config.yaml
train_examples: 48750
cutout: 0.4
fusion_encoder_bias: "all"
fusion_encoder_cross_attention_every: 1
beta2: 0.98
max_steps: 9200
Rows from block 3 of the fusion encoder of a small model that answers yes/no questions on an image's attributes, named by matrix and row number. Rows with one number belong to one neuron. Each number is 500 + 50 x the weight over its row's rms, rounded and kept within 0 to 999. All counts start at 0. Numbers have three digits each.
After each neuron's rows are labels from the 100 texts, of 14848, where the neuron reaches its largest size: "tokens" is the input token at the peak. Only what is clearly more common there than usual is listed. The data: seven-segment displays showing three digits. In brackets: how many of the 100.
# gate: MLP gate (fusion_encoder.blocks.3.mlp.gate.weight, 1280x320), inputs 128-191
# fc1: MLP up (fusion_encoder.blocks.3.mlp.fc1.weight, 1280x320), inputs 128-191
# fc2: MLP down (fusion_encoder.blocks.3.mlp.fc2.weight, 320x1280, transposed), outputs 128-191

gate.635:483457633476514519545515530471561498502450572471427533544505460514518520506512474468526521544557482488511515511496529457520592448534493470496472584482556555468478504464427577492496510507463514
fc1.635:444551501534447485440488511515421385510394500579567503393523483554502527520515514509439567566538509470495511539526533550461432475523502458567496460563528524417457547552469468405390496404543546
fc2.635:596478572537470440553542564475539438545457581482444538470466522521561556484373514448549485532469524542463516463424538432412508568512469518503451489520416543484444511545520492484471428591488487
tokens: "the digit 3" (80); "glare" (17)

gate.206:495423481562564471469494450592514498438550485514523470551561515513486538524422468460499514471516516557510476577467515577474525526514620595487518550487552412465480516492481618536463487504484508
fc1.206:527492428445500525570510452448548502461399532514505510571491502536606526505475438518505525528564561440499449504481468491454547543404550475479426510537462455497509552460467580573475519497440476
fc2.206:524580483478546511525587523476523488538485474466526492501604532525542460526458420444447433549455503526545407554471485552522478504517470426479439522527485571438504495452449499491456439501439478
tokens: "red glow" (97)

gate.164:555527529551488469604527542531579506558489512442517526594439379555541603557459524480516494468476422501454467435502513519419542524469475469428468500538467477505542576543556441520469649439472538
fc1.164:438507463604430533507488509433490526537480466502483496469331495494513537491545454492452554458519498581535542473496501452427514562475440567456524449506565484524474492526527442496492576506392473
fc2.164:595563516488524574449458510485517496446584521511579556548508483523479494420451525539568582438470450456533533557473420437569529475550489517473536485477488475537429538525540502480447593498517343
tokens: "red glow" (84); "green glow" (12)

gate.665:515506485412495568543489499480453508552610463437518459479495540551479411560435586467474513534497465436528570479452494393503569503442489423492485582443479572513519484484433484432458514523502552
fc1.665:561514524541488477442524534453449504506560435552496492522564567580489397465547500542533388559478466438496511414469458593536478526524475463443472459446449528389476491561460554457455535433550633
fc2.665:529526476446434530527509459396480449510393499420447456475508533474469464524456582464599457518505453500515475442521484525506445496494504444510479479610493512528545594536547450510575482511458532
tokens: "the digit 5" (58); "the digit 9" (27); "the digit 6" (12)

gate.589:472435570485445564513509576495566539405486529443534469537436470487483526400505570430456538486571570576557569625497480470562469432502584610423514494523453536529498536508580553496493511432579533
fc1.589:470444476457566508552536431446555599429446488443460485526580407543560569427538592436475467569586471508547518526423482532528497449536467405497551429431499503517544451617485440511458481518488439
fc2.589:536514418478426519406410484407481470501497506489521470421544446448533520517575581432472504445588488536581532473520497454433511583485512511550490515457534514508474442479438507492513474404537495
tokens: "the digit 7" (85)

gate.518:468567511506493467582477510414569443499481551417386455384516472481569514505512448453499457497581467544491543532547586418525551525494487494437529500521437481457510490498513506461520416497489483
fc1.518:473504468471542472513547442399493490494641425571420461586537537443476536587486447514440489449588461578494511518478456495560524572457579504527561545454523522437433524446588559551531499295532430
fc2.518:554507603436431457469511570599393507549502522474518555518483508463435632565483469503586539537479470404504523548446492470462554615511509487511473554453486432499558487480540511578448433523476547
tokens: "the digit 4" (88)

gate.87:574517434463528421410483577525541484462478400555464522358431585447463510372559498440449500514579379459547497528501524454513519586486558485531506483604496519512500487554459463475486504456495419
fc1.87:552464485482478485505481464563471451450466502509473462598601429425475514497577469420471448511487401529410534539473525518549552555553497548575498445512448439470460578467464448407500510465537518
fc2.87:459483559482497541548471438485526423671520480530549540504398580473480478523472514495506540535545540504426416423513507524507539515446528573609485446448489536515497521531441527555449515535567482
tokens: "the digit 0" (100)

gate.724:555415429478525512475489548476466530516537493517583478482503409499475450444512515562530528471475477578548526463407427403444457486447516579447559527550466451520446542529512527426436599450474492
fc1.724:460470455500395562583603615552489515516523486478551530533471559562440444560557516486530519506491556560526394375658527511440568539505471570526511532553483527535643509459514481524541509541422541
fc2.724:530442456416472458510472474626495565595530396566641497546569506541513456459491551475449501438419490534508568437504456479497540439528487540525467500430549525520532484476517486587408595531508512
tokens: "the digit 0" (99)

gate.158:506467558601461500524545383527484471526516506428520547506475454470445529514512427413461488465441562523542506613489500442572528457479580460475558515464481473548516471527454444533474490450407506
fc1.158:508503533445518533516447504529468539472536512566508404529429548497550393535558504513500489503453505539481443489405435465492509534566423529507566452463599464495587471426534524452442518474481436
fc2.158:445512536472399513456541475454488517517505470475495455550429533447576522503487518494454568476428498552550385492531463500536469599435506462485518443473459452500576562611589467470513676452476512
tokens: "the digit 2" (90)

gate.450:563570515565564463514498513473625557494513504524495490476543497524557523498499472496484512418499448521491480484528517444551406540504560487459530427466506549404465552383547420532450490640546474
fc1.450:519475586453413485413685498431436536477448498419601475537539475568516460490457515591511431519524501464459470449556483468546480455505474575498565445449478517462397457476549544458428446480531525
fc2.450:506411507520423480537552528500521478538563503527535565489541525491579517565488411559491444485430400494490515528489448432519495577537500477563518421472419400410535466602551434471466461499479525
tokens: "the digit 5" (76); "the digit 7" (12)

gate.202:510492505607535453509447463515453509455563406489500550474510486565592498521538510476559526491479534435557466521550466508511529552517511570569499585484451529438488504458539534436514591427524567
fc1.202:476550485548478478445512502537509550484541521517426504543539551489503520398435438455527493495527615518505533496502472595459549549493545463499380479467483420486574471430516517422487519412495558
fc2.202:559489517571511456522440637561516451452490506414547480426478466527572457397541459483503524423424532495474496464509478478467484516569470494530537560526570405522416556516427487483453577411533493
tokens: "the digit 8" (49); "the digit 9" (30)

gate.320:405452463587546431402549522500466555550530539400466498419454584543446437564522473521422496484488504424535511584514455448480495520502476536485519585461458504481470508441568438500510509337569532
fc1.320:606441477577464530483430456387447530514422462557498398534528563602466544519519478581580439538508526474443523544544507511458545550468525510533475502546591514489487442427515522512514565478566503
fc2.320:483586458554522527594519623526553494484460459474524627491583407504573481575529558493479467606493470501517536500546515485520556463536508436421424526542516508437516478467536496474468541521494551
tokens: "white glow" (100)

gate.141:508422497465518452618457443531429558588470449615544552565533449449459487550497479492476399521499528545557406481438512430483498479527571536516448576598573582481500401485520495489452470443582490
fc1.141:498504478486485492478566442492460413493583511485547450529571480491473499537498583633437430547545559515477456460437464519461561511443522458494525435492543566456503359450483510436510511443469564
fc2.141:492425501495524501516450519516568515522564498558468464509449503527470579552455444544542523524494535523450542465448549476498563464518569484497509495527442545453526502517472545575465526458533404
tokens: "dark on pale" (100)

gate.110:496496547530534517456473420532448459510582388528461522452459530527410481513494544444411483428432458379447526536505504479423536470514434560471477527452501540509488482541437469507492498514462460
fc1.110:464575483502509613617463518548549430582539459489478525470563474494408578508499543442450445494529531459467532510606527458542525543503570431535526489469455485554558548470429659487454472535457531
fc2.110:486505579441523518575479451490492471505516558482608565468463475536506591577456480412524450494477453438554594497516425484530447536507504493362555510535512450539536457553492439477518475483566560
tokens: "the digit 0" (97)

gate.725:436438520513453530464508493527561523550551509547525515452487433432463471544518520510341579440364486526475580505534526443491534548488404465480528526483488491546443510558473510487498468522494529
fc1.725:567577550501538558556539502534561504561520432550504509464528437396510483560561521456471575470466500515506557490558519443494498467391415508537570576481463512489432503484455516487443436536530534
fc2.725:553508527500476486573524520498397318554438512519526482507463515532485437432476432467584530507509498378636463544558377513445538521503501449481518531514508481525464575506764445521489543532409521
tokens: "blue glow" (53); "red glow" (34)

gate.217:594499442550475458486474453382456486474536499468418496492423606471434434502584402493469496575493479483546437513535502583594454516531596554536642497523510483466403549442535469460485509473623531
fc1.217:447513500482520553380539539519495494547613518517464491564467405478562484563511429491504414466592512551561472462511489583435399411469566563418564563542496512531501485575486506445601395505505605
fc2.217:394525501497448503403546514535416459461544481528460479509461525504555448481544571461557519486488540491378537462491507512561472458598562476491430516514541476493485467462463547366496406575373495
tokens: "the digit 0" (92)

gate.406:484459482431510384477446544546445494528467416514480475573485492427524492474541510582505504475495476481447434517550529480432463447475427455442552526545472483538539543476537431471610535577542487
fc1.406:417421485537508431524522560503448552544463512425472567555490484549498522496463483502577504508479478501515510399494532504535451508542514605481517582605515529548504479566488479426492564486405535
fc2.406:488409593488517412528527569561466429478485450479538516570494573503488508443505446531551458565536552431449513474527402486454484555469563574492498554530504490507474491447545481504393492485541509
tokens: "the digit 3" (100)

gate.762:509534519452509557378459494445556442546535463367549495514450584528485605466510489545510501466470499539488539478509484471581483525553464473466560488455546570507431562513475450474472505466521491
fc1.762:544577465540494396469547418549516511497523524432526485554497434474524413576495638490530390490550496523484466402493517451437470444467515583510459544465506533479551468517514524469556470461418459
fc2.762:500588394540451513472517531482490478537503582498470440487442476477539486540510494455452489510474416581480514421566524476500506533471442534454457538496609425556536471461473557504448420391505480
tokens: "the digit 3" (95)

gate.573:457507530581472426429515569573518493505497545518397422558417456540378445531479548508514452481485472576471423702514551483535472552585414523424520511539506494481529529592500438438496522519512504
fc1.573:503503632477410468483468482507537426608497490556524461504387427551496592503530473532543448618444408508518460445540475496498508520480590486503499530465554461456453454521502494433494540368488466
fc2.573:507522530466473566504530382578574517454524513537514509487521448471542432607475541599447549445573479539452453484462473612487505499576475488499532479457538451565543528441463470438539511477473482
tokens: "the digit 4" (94)

gate.691:563515474470567423468509580570569478420427397455456513462447547484480544530464413490531481459440522482519511584493508548430425448609458393495429468532468489502521414522544458472444466566566551
fc1.691:462592532486494630428580546587457560413426500533500523452467464527461554620403469537468462333535567450559536586435494534478471563486554521501420449501543554434542483502526572473459477562495544
fc2.691:466495536481533532550526529454512535394568468520398483510575508574490434459442446535541525543453503503522518556448505478472521559522479551506474492505537423550499496554454561539475535425500466
tokens: "the digit 2" (100)

gate.133:489566564534518568559581447533588446421499482496517507489512595503413471505523557527451521480581453510508548561559402532552490516508509437472490582529541498462514546489453481506444451560477492
fc1.133:499440545428543474469531463447496480461536451507518512529473522530396545494534494338446501542568504434513466439514547492427525576479602503457477523545590471493520514488461565444523477534531446
fc2.133:465539542563521465456422549450525430474478451526475491493499416501484530475501560471481543532396518477455594378424570494543459525514551499427489472534482519489579488493544425521516498582491509
tokens: "the digit 5" (60); "the digit 9" (21); "the digit 3" (18)

gate.681:485461477488553509517476534554566521524527367482593403531495484508490449531532495492502502525449524548530491431562570468489663508457459535553452519544519465492497477471625529506547501459590477
fc1.681:491438511503536425458521559536544578520541493466441582487406468446592507472457436437480519500508548496546409558498530473482464479522546575459403463468496476473392463603513513514588464512376581
fc2.681:545447468497412564548435524491507473518440474478490460542439530461504550472530448506514486512651533572499444490506494545483546482434515550495473528527488631493587519485531582475501568465545373
tokens: "the digit 1" (36); "the digit 7" (35); "dark on pale" (18)

gate.215:553477488442463515425513566492589479442371420462444535477449496476482479400667473480490507552538479496478467509584556525516448533521552517586485497523442487465464476547503523541577530444476486
fc1.215:534621483572510407539432556458351477425461490532564511521533540572475503493548603569471520453546387506500579557459530560432571467501532578489448594496552533478514580500481593461509470500463498
fc2.215:514549543488510452524476463503554549529524422480562452496450532560587635486522468486480481402536528474430486499493437468480441450490469510532512537540473538575443511538510390432591491429458464
tokens: "the digit 0" (90)

gate.567:542493489488420587528543452390515482533457450603426511520614496523547473509542451501509402460548538526512605530526479390579587494422549517403440496564476423417556462497560518408571427553531540
fc1.567:524544575407516517519481527424546478532484510500541601449527552496572417363479426509474531497516488552474470359512507541526433574513505404480472512491468490494493508572513509474449478530559474
fc2.567:473437459565457452544501591592408574536468469466485569420577437492606542400564483479511476541528502559502593519468471535553408442440549527588452492453574436443509512635507582534456476553478479
tokens: "blue glow" (99)

gate.230:557532475509524437501425507498443452500571596494399579585430478410479538488519503427471427447508479535537579462521586463455590516508512475544556515459488494491492531428483498542565395515520426
fc1.230:548439532549510466502524516536468448555478530436481533404490555509420461476480500486546440571510421517495496554473542550424542464490441611452596544455522458544524428611536468561486409443479535
fc2.230:521613470562488494466483483516402428522497488478472539529504548457539534555640559478563463424505479462459441520380458504505591524541420522546580483464465491496566586542535542464479417517424520
tokens: "glare" (100)

gate.551:521535463464473443492478562468539543469487555477494445357424505500492554570460513495554507473577523402515490585453520506557473488480542521554463620523553543439511528462486498627590456452525517
fc1.551:404473421452539504492556604523363420524536523536443498527476605472460424420479520545485430592493536477526522455559610430441503543491590430431465548488536535527591512498440451554487439422522532
fc2.551:493594575473548527607586471495583480482529494449410548474542511509434442571488409532504486548536501418538539481449540492483479586515390490441625553470420504515490487491507465420466483531455500
tokens: "the digit 4" (89)

gate.165:589514510478424471436495410425479543481487586479589504482522433531489501605510558488532613621510482508515500496496420506514548501567510505457495526506546557469583503517499472601468535535507540
fc1.165:522463472425518413538512554542554529486514420495555557470487432436462421459438576490492502563507471522509398494527540498464582422498513493603472542602509462442474526511488579510518542449463381
fc2.165:558608553585537553481610493450403459570483526561448531492506490483525459568537534537515458465459501507396535561525552500530530494556456511481418533484494480484487433586452496493536531460514489
tokens: "decimal point" (88)

gate.533:527474467597658432502572489521562465464556528482463445516494409473512568487504476490469563669447488486499526593484496458442455449500510465486559443517473532483498478545461442453459542500367513
fc1.533:542509449469510535498503585402513511487520491477472507558489532493516398467506502583452509460465519433372480421409457530420565483510513517521517487456519508463459475518490515497644514477472549
fc2.533:449505459575555441481484568470440488459527537495378510394505570496506630464445531448516541554468529399457462408526630523534550525578516436428548462557456592510506475478499559444437406430475566
tokens: "the digit 7" (96)

gate.619:480436437592561416432627551448542479523527550512519449411483567472534570492419483463471541485526500461469553590518474548481579527434495500515488587573522544517607553517445488523503622478581498
fc1.619:419625543384513520472394471501588411436518461485445465575509568537431473517476535502515576506566392493428519601381527443485459514441483526377433588467486481507583575504495490472524457437486468
fc2.619:512569563499506457424430511458417454500500542477563520483541536577536489481597485549516517468539415499494447486585595531414424496510569507597488525581599618516490486507453497561526580528515568
tokens: "decimal point" (100)

gate.444:539480519478479548437465573507501478432530536453629509432611498532520500436525412564459594491487507490505454543487541551583405432481536427489508541489528483472484500483499596494486492486502641
fc1.444:465484442509462551452582516434540518470453511558436496488512433477486453462432560537470495493521421502523447502514510365461529430515540552540511475424477508445567517550529529548459472572495500
fc2.444:454499536454476569574438447454522498400454491438505499521496547479546535591474602479504531570564477455365468547522471541490488534524514553495399541508555519532423507580528465478571398500476585
tokens: "the digit 5" (65); "the digit 4" (28)

gate.169:506511509595505464428582418502507552484510466478416534491474485473532564602461539456524561594425525486497488587509510491477478480475546492549408540556530407446445480531522575462493453567497551
fc1.169:442519509481536502449467505517433505480592413493498371495499580519543474481488545525538491426470464441507486465492531521426460510442386506502512519533419527484442477421451547511550565588545533
fc2.169:518466429505461427443450459521518464452524483566434488600522597609530467603454476535512497457455511496475554460590428529533399505445388475520442473524424515490485419409484519571501504498499607
tokens: "the digit 8" (94)

gate.653:471516498532467495569473465471442496660523461463420426510482514564510479452458477526498533589550499479468599500515502428545514539437577645454485539488523505484502447488500552454507429488381532
fc1.653:543519517579555563524394537470446509568563497477456491536449536469441463426499443571460577454508508520512491423584609443486459490496512508467546528539534475619571539482539456495441441595476502
fc2.653:440386564517531590582612541504531471449554502610575534501544509466450535524419533470477479556512559503488593467441396476592512532542404562557460545554493457537535511427503513484455545549509456
tokens: "the digit 7" (74)

gate.523:458370478514513472560517503516569480517533529490517516524483478521523531493553543545537558522571525557499556537459596467512570593488596599469587528509535495486454519492500435573554514524485486
fc1.523:555419522555518468438501489597531465556388523498364471580496495483514431586499587596446553504506492502488492517520505511426397516426463518532407513486489528429519541502498464482574388579605442
fc2.523:456516556489431469556531446542509476472465532482567477503494451512525447456517536516484541500574487492426524526554441576523489513457459410562423525521482449418371533589571548473556514446389566
tokens: "the digit 1" (98)

gate.125:504493457553531457401525550396476506448608511476446557485526542505534441491432538518445510469585478470488537433503481530520532449543586490499503468521496387575487472506522419493432519419529519
fc1.125:538574526470479565471480573576509513488542518395421445485504521432492435564416542497505558420474495562507469518563452514538575608469474496506499507536462448603587505460578444481595470531485457
fc2.125:466510532503522406494424427512446484583545479498476468468437484423448501543479588520471569594468548504462635444469459473474508451461506420520462420484486562536417454500445415485525450448447534
tokens: "the digit 8" (55); "the digit 0" (44)

gate.586:494475496477557516534436489532515514436517458532550509503491484565471563540457555502486482539526551521504494461418481494492486490444498556491459511516503443496571501477495505490484480455554510
fc1.586:657566529448486450432580512499515487540533506546421478553477568513387498481505543550444494558458504510597408514403478601431557506532540480441459474499436470453501428488456494490543502502431623
fc2.586:564536575451481526521519515470576602509499477559510502430450575553448468564433491477479566507443509478499499419527484386534530508463466425508523543531596450518513495574545443508463508411497472
tokens: "dark on pale" (61); "the digit 5" (22)

gate.333:565526493541481439550541502473471490453497448444539522559440579428440591484554522548479504513424424457463461530478441495508585519504503372499475538407507513415546448539500534477521547516436561
fc1.333:491491516425553377582565554501492466466519491504475532482518463440500553486567486441407498437446476512416596525490467388590569466443449466430523470440459469491525479486511549534433479472538466
fc2.333:532505387452505560522475437401405548523547569530552442379547540601525484474442489488423477446465414370459583538400508432476566496555465507409482540526500496493399407548504488476408519504442444
tokens: "the digit 8" (100)

gate.311:561534580524475446522461573599563457467492546525540473471516441507555584465582578558563441421560470514466425513461515439476502509546499521391492552509459451501430529460516437464456591423486562
fc1.311:487510519557442544602478486450493460571509462473483543495513465576529479527497417553466473467520477362441459596461534565470541445566523496523485576463531551581445535490476441511514499557535618
fc2.311:494450492562416479489522502496543438464392502448547590411478524481527475440448513464467517462427474435520473599583488501451532465420585564464594522541521534519476513565488540454540466528490509
tokens: "the digit 5" (49); "the digit 9" (37)

gate.685:487485561516492482592392538556632535482468556405511529529448402481496522509447520478532519545462508463532513495416410510539533405429484618550441486496429473421476515452464433576539501555563581
fc1.685:504586489459471561502540559455471481529461460573483458502482521509476497456431482473577454519368461514449492484547407465498406520471521398432556364541515343488568479504408587425464461483501577
fc2.685:503485474525427582532518492463481535451535460441504486522549446473505562523487508512532510553526543458511618481527476493511428442519503457394585466364485446514482473471545526575545463503444494
tokens: "decimal point" (100)

gate.489:459523557458517409441526459514529464489577509391418408526452435513546537616487584487501454479540473514525528477509503501550508557476457512459525476435414569505569432498446471495483553467497476
fc1.489:568391491476529419503528471541592545450557432555435465477498482443478540514564508548521518469572558483494496531379549492509535489531489556470417457486520523436515468510531543559486481448499495
fc2.489:438378440449439556483506408538488545521570521591565510448479496487547526484465520458589392395525466496481522437542552532441451460540491546609521555615536508526559536541530546507481399430447500
tokens: "decimal point" (96)

gate.360:429591452453430451398501458412593514477419486450458512561487482418501471520563485375460424414475534585491467463530557527489517527487548447425488557479511507455518483509486526519601582616512507
fc1.360:518519397487457503476545548569543455419548542563587554495481514495500522506503496478539422448476519426386561588501505456487497550448526532550519591535571546536582498501527499484467499482560531
fc2.360:361492481485566431541523422497599511481497510548505482529534450532547467493440555497502521580459436436463440591588398461442452601598524492489508554416497528401471547470525572489477451439563496
tokens: "white glow" (100)

gate.236:520498501497460501556540558456509487555548470386454504564553565479559499413451416475475518437523456516464449496585506562467437582551496431506468540586551490420650369425504609519446543514435499
fc1.236:573469505501641518460487519478507435500525534520492589549486510478505459459513458459475538422470563574502457490564596463497511454527570408595509565513499558516513545474507603463530587498454461
fc2.236:438440533467447464465514506510471529467450604506470473491452509522518497396444470574454492555437442593539410589571422473442560421511465451522588442518480507491491487458505544556478563474483471
tokens: "dark on pale" (85); "blue glow" (14)

gate.695:500529532512478469515501530461522433550472516456387468545567495482534459507563542526513539535506492499457529476482530546413449467528544414539492498491470459511545445528486484447490549494534488
fc1.695:480508486571472473505512458548482525506511482529448563432456458440518416441635559448545413536509459501499500517432519567605455474528638510482453475459535482367541539542542468481620415543534518
fc2.695:427517502487545402586547559506490527534507583452563549623534498488489509548486466492500513527614565436513470457454477509550461500529554559569515576492565454509544487618574354529468458492423456
tokens: "the digit 4" (56); "the digit 0" (43)

gate.83:414509500467528457481500461339516487481426514539536559538438530525460554541515504380474459464506588527525518353586506469499499524511528468568499567519591481441547553456492517483529436509453539
fc1.83:381566521545574553562494433591542519464471501482481473515555563625568494558461542506534512534559447494508575475404504438466514521496439533521468470505514474461556483569519574467530538582463473
fc2.83:512455601466475515482514562584474477464494451459431520449480391579438467459624437465461407585445443514571496504473498467533497559478547505520431514441593568461497545471449467486459418539489539
tokens: "the digit 8" (22); "the digit 7" (19); "the digit 6" (19); "the digit 2" (15)

gate.593:549549602496516408434526586466489460485494519494500493430463516532512532453487563558528496636526534522446470559563518540555581501565468555531515468603447455499439561553495458434494523506452575
fc1.593:379539512470552511454523421511432577598467457498486568503533471518512600571508481514479478645545497427546520587538507459478436524516513543439580526454535479497495459548555447394479409482488515
fc2.593:590425467463613505504522475479429623553455525468513510512513399434488480430421476508513441541516497467547491534421503512506479520575541493508517579509461507500506443505539460464474512530476414
tokens: "the digit 7" (62); "the digit 1" (21); "the digit 3" (15)

gate.634:660538564463497604474556533448538538461538490490526537453534474607490459425440520396444492538544468523486471397553457607547467503395467474458523532478584482424463526460442513473496491555532601
fc1.634:456400527417596380551373504509464507493423564520483578526504537522474492442458448535474494544519504523522475551485502495481481456451504454518510516522444562539506465503518552544515498423452528
fc2.634:499559530618491547586486514558470584498437580420477497533551561522471462477499444571538509595432448496531530444633450526408417456438491597441445501477455535512553486494560548514578473543498499
tokens: "the digit 5" (63); "the digit 1" (37)

gate.731:529513509487534520444539561519442567493415559530570431499492523520457568555533492538577421515563463511540450453539525523447492544461431510469470522418492468546467513488507471517601464567560496
fc1.731:478530567542484537489471542486526491505413443592493520542513414507502513583591441537562466540420462575448451446517486496444425519503474432544563596523527568451466527519511514463509450559476503
fc2.731:590488531557444507601502465467553458507392534413570471560437452526517464411533416472585480423477436457471485473440528523478527510480426625521479549509464407469567416544521544500436448458496448
tokens: "glare" (46); "the digit 7" (31); "the digit 3" (13)

gate.698:594523532489491513502521471538557582448440415373490491556464442688475534573544577496483529495522436461528529517557475454541571562479491486529525523390521467450537528556482538518599544505461504
fc1.698:450519438447553547460476535421439492456468402524474491477518541445453472477447415453458442525590531477505424488476424428383427412469556565423551484517573473553479473482436510603477559411489549
fc2.698:497566437527436425448525489568418471503490400482354531494415470537447544494433419519481495506476423454463526498442470555530464451518499454457430518475488514556445505538520593535518445523471509
tokens: "dark on pale" (93)

gate.329:493491436553492402507484453493511496594469497545488499465545446571486591500487529496476477555475546495535544480436524468478546524552539489480441575374523431463484568505518456515515399527510613
fc1.329:525486471513512450471410535452433478491505475505514492527463555421490484525467548510433534460553441465471508525593448479487563555485481514470406520460541488431547458493496506521477468515574627
fc2.329:452402530412547447482573440495562505371464486543477491515496509529460577569486504505532469423477517540499416568544445555470512513662530415473515535558554490532591510445550393522494601596564470
tokens: "white glow" (86)

gate.104:546569476406486591561550463480543554439519437440519476527545527500488533442507508534481572594478521492481530549556429478406473432589426499583599462578518454425511529508509531494471508520510588
fc1.104:424439442470495548487529423481410493462640458374445500481447561452572447425528474576494449499469629420556479506421503560415454545491472560618493521459516511499534537493491499524429469540473558
fc2.104:442530529454521550459431439493491487471404415436464516463547455603413413526447470506546466470501522415526531445556568470576521450433491495539537550481498481494627416503481587509526556515461511
tokens: "the digit 7" (56); "the digit 2" (43)

gate.226:571457469463479468466468549595499515543507571500529536520529494541540525516458508492457534543499513515469531568555437472439516369497562472497410478527595472482530537563458499544591532496591502
fc1.226:519526421569526418464482511421471539451460515517434588486472535538541465552450553520466434567553516439506565481620479490465589467524454518601566516495490460478534470529459505541516596492435540
fc2.226:522554501495503497487464545470411532386519454471544487466579446528508400550408418568516489503545487579436494488495517441517476448416561505438580535419556502529513504518481477468510441556456438
tokens: "the digit 5" (85)

gate.208:439463569479552530495438413377544467593462488596483491519517483498485428544556404512519477533580472585480469553484399479489495519520510565432403569461470456503500530512475456566529574401546567
fc1.208:470520567516516463485481435511599558541495529505441467516523504535522542512457484506493527525383445506512466418378529493377521463472441596527532468526461579471477536507467545491515586589469438
fc2.208:533463534503496388422422570489543546390558469403453466602580542432502403422532485486527523483465543514523449399442421487451595453496466461399535496550538490525529446539526523542487603492552551
tokens: "the digit 8" (72); "the digit 9" (23)

gate.183:469532533469558563558481447492542506524486442486434553525539372460508564474501462442588517461549429579561517565498594446534452507527483562579504508550585455569378450489542458448451342484436466
fc1.183:465485628536459531509520473516521521474437384516437500477446548562494549540592507505449587479490540463479482515394506499483400504482500520474455488567523539465540552455540490501539451477407558
fc2.183:475582562506465489525620434578480534547522508628529548512488508495510519479491484463560495505375487560452504486545470486444507511477467577439565525454477456513554499515507570507559482461560484
tokens: "the digit 4" (100)

gate.546:578513595476516538505517501500506451547489490483541618551513489496447622514549463550566541573480466456417524524482499561438545424524428492530465500400533464425446566554544526656485459521485566
fc1.546:464506501464530502665513468523532570553562528531459481560392493508497430612558414503532558510520468430537556449517487431581469531576486550491518516518457455545466525589501466549479446565452471
fc2.546:440448507535462479584483506469545519537458426491521426516518520450537423483459439569506494536510578497479424523565522446420494442472549469459574489505481471530482481586603516479541511557615498
tokens: "the digit 7" (58); "decimal point" (37)

gate.385:493503537550458527496434480572512525547436453454442514472446566471441433479362497519401535420450453555460493493418457480444469535562523482474472536473461459552531512416526569555513524514453446
fc1.385:425458574481550453502472543580475508464492501377530514448521487472578624532385496584535572548533504473391472480529433602479475419560392469472502507465470470460568515460570514414545425532487427
fc2.385:445463459419428407579506423588504494515487513548516421432467545482480530457515499551571568497550470579531499510558529605523419523500473539437481519445409449554502478505551453447444500590472495
tokens: "the digit 4" (100)

gate.139:546475508509518510553500531561548520564528535554481576530498566483502475485521447542522507539587481441491553466510548489492593421512604481517449535500527560539440472540615511555453551477577548
fc1.139:465524470549481547415435503573459556548547513446533576517461528493519454557434515504596408494481575449446489559523564552525536515502547461371434490383510525504508507506585640457509585556489507
fc2.139:638452557541390537570536567555472458392555499492395484485538575499524454494415489527525458525473548558525553473470538516544443504577574504553453424598427487447574563539476575517558533592507534
tokens: "the digit 0" (91)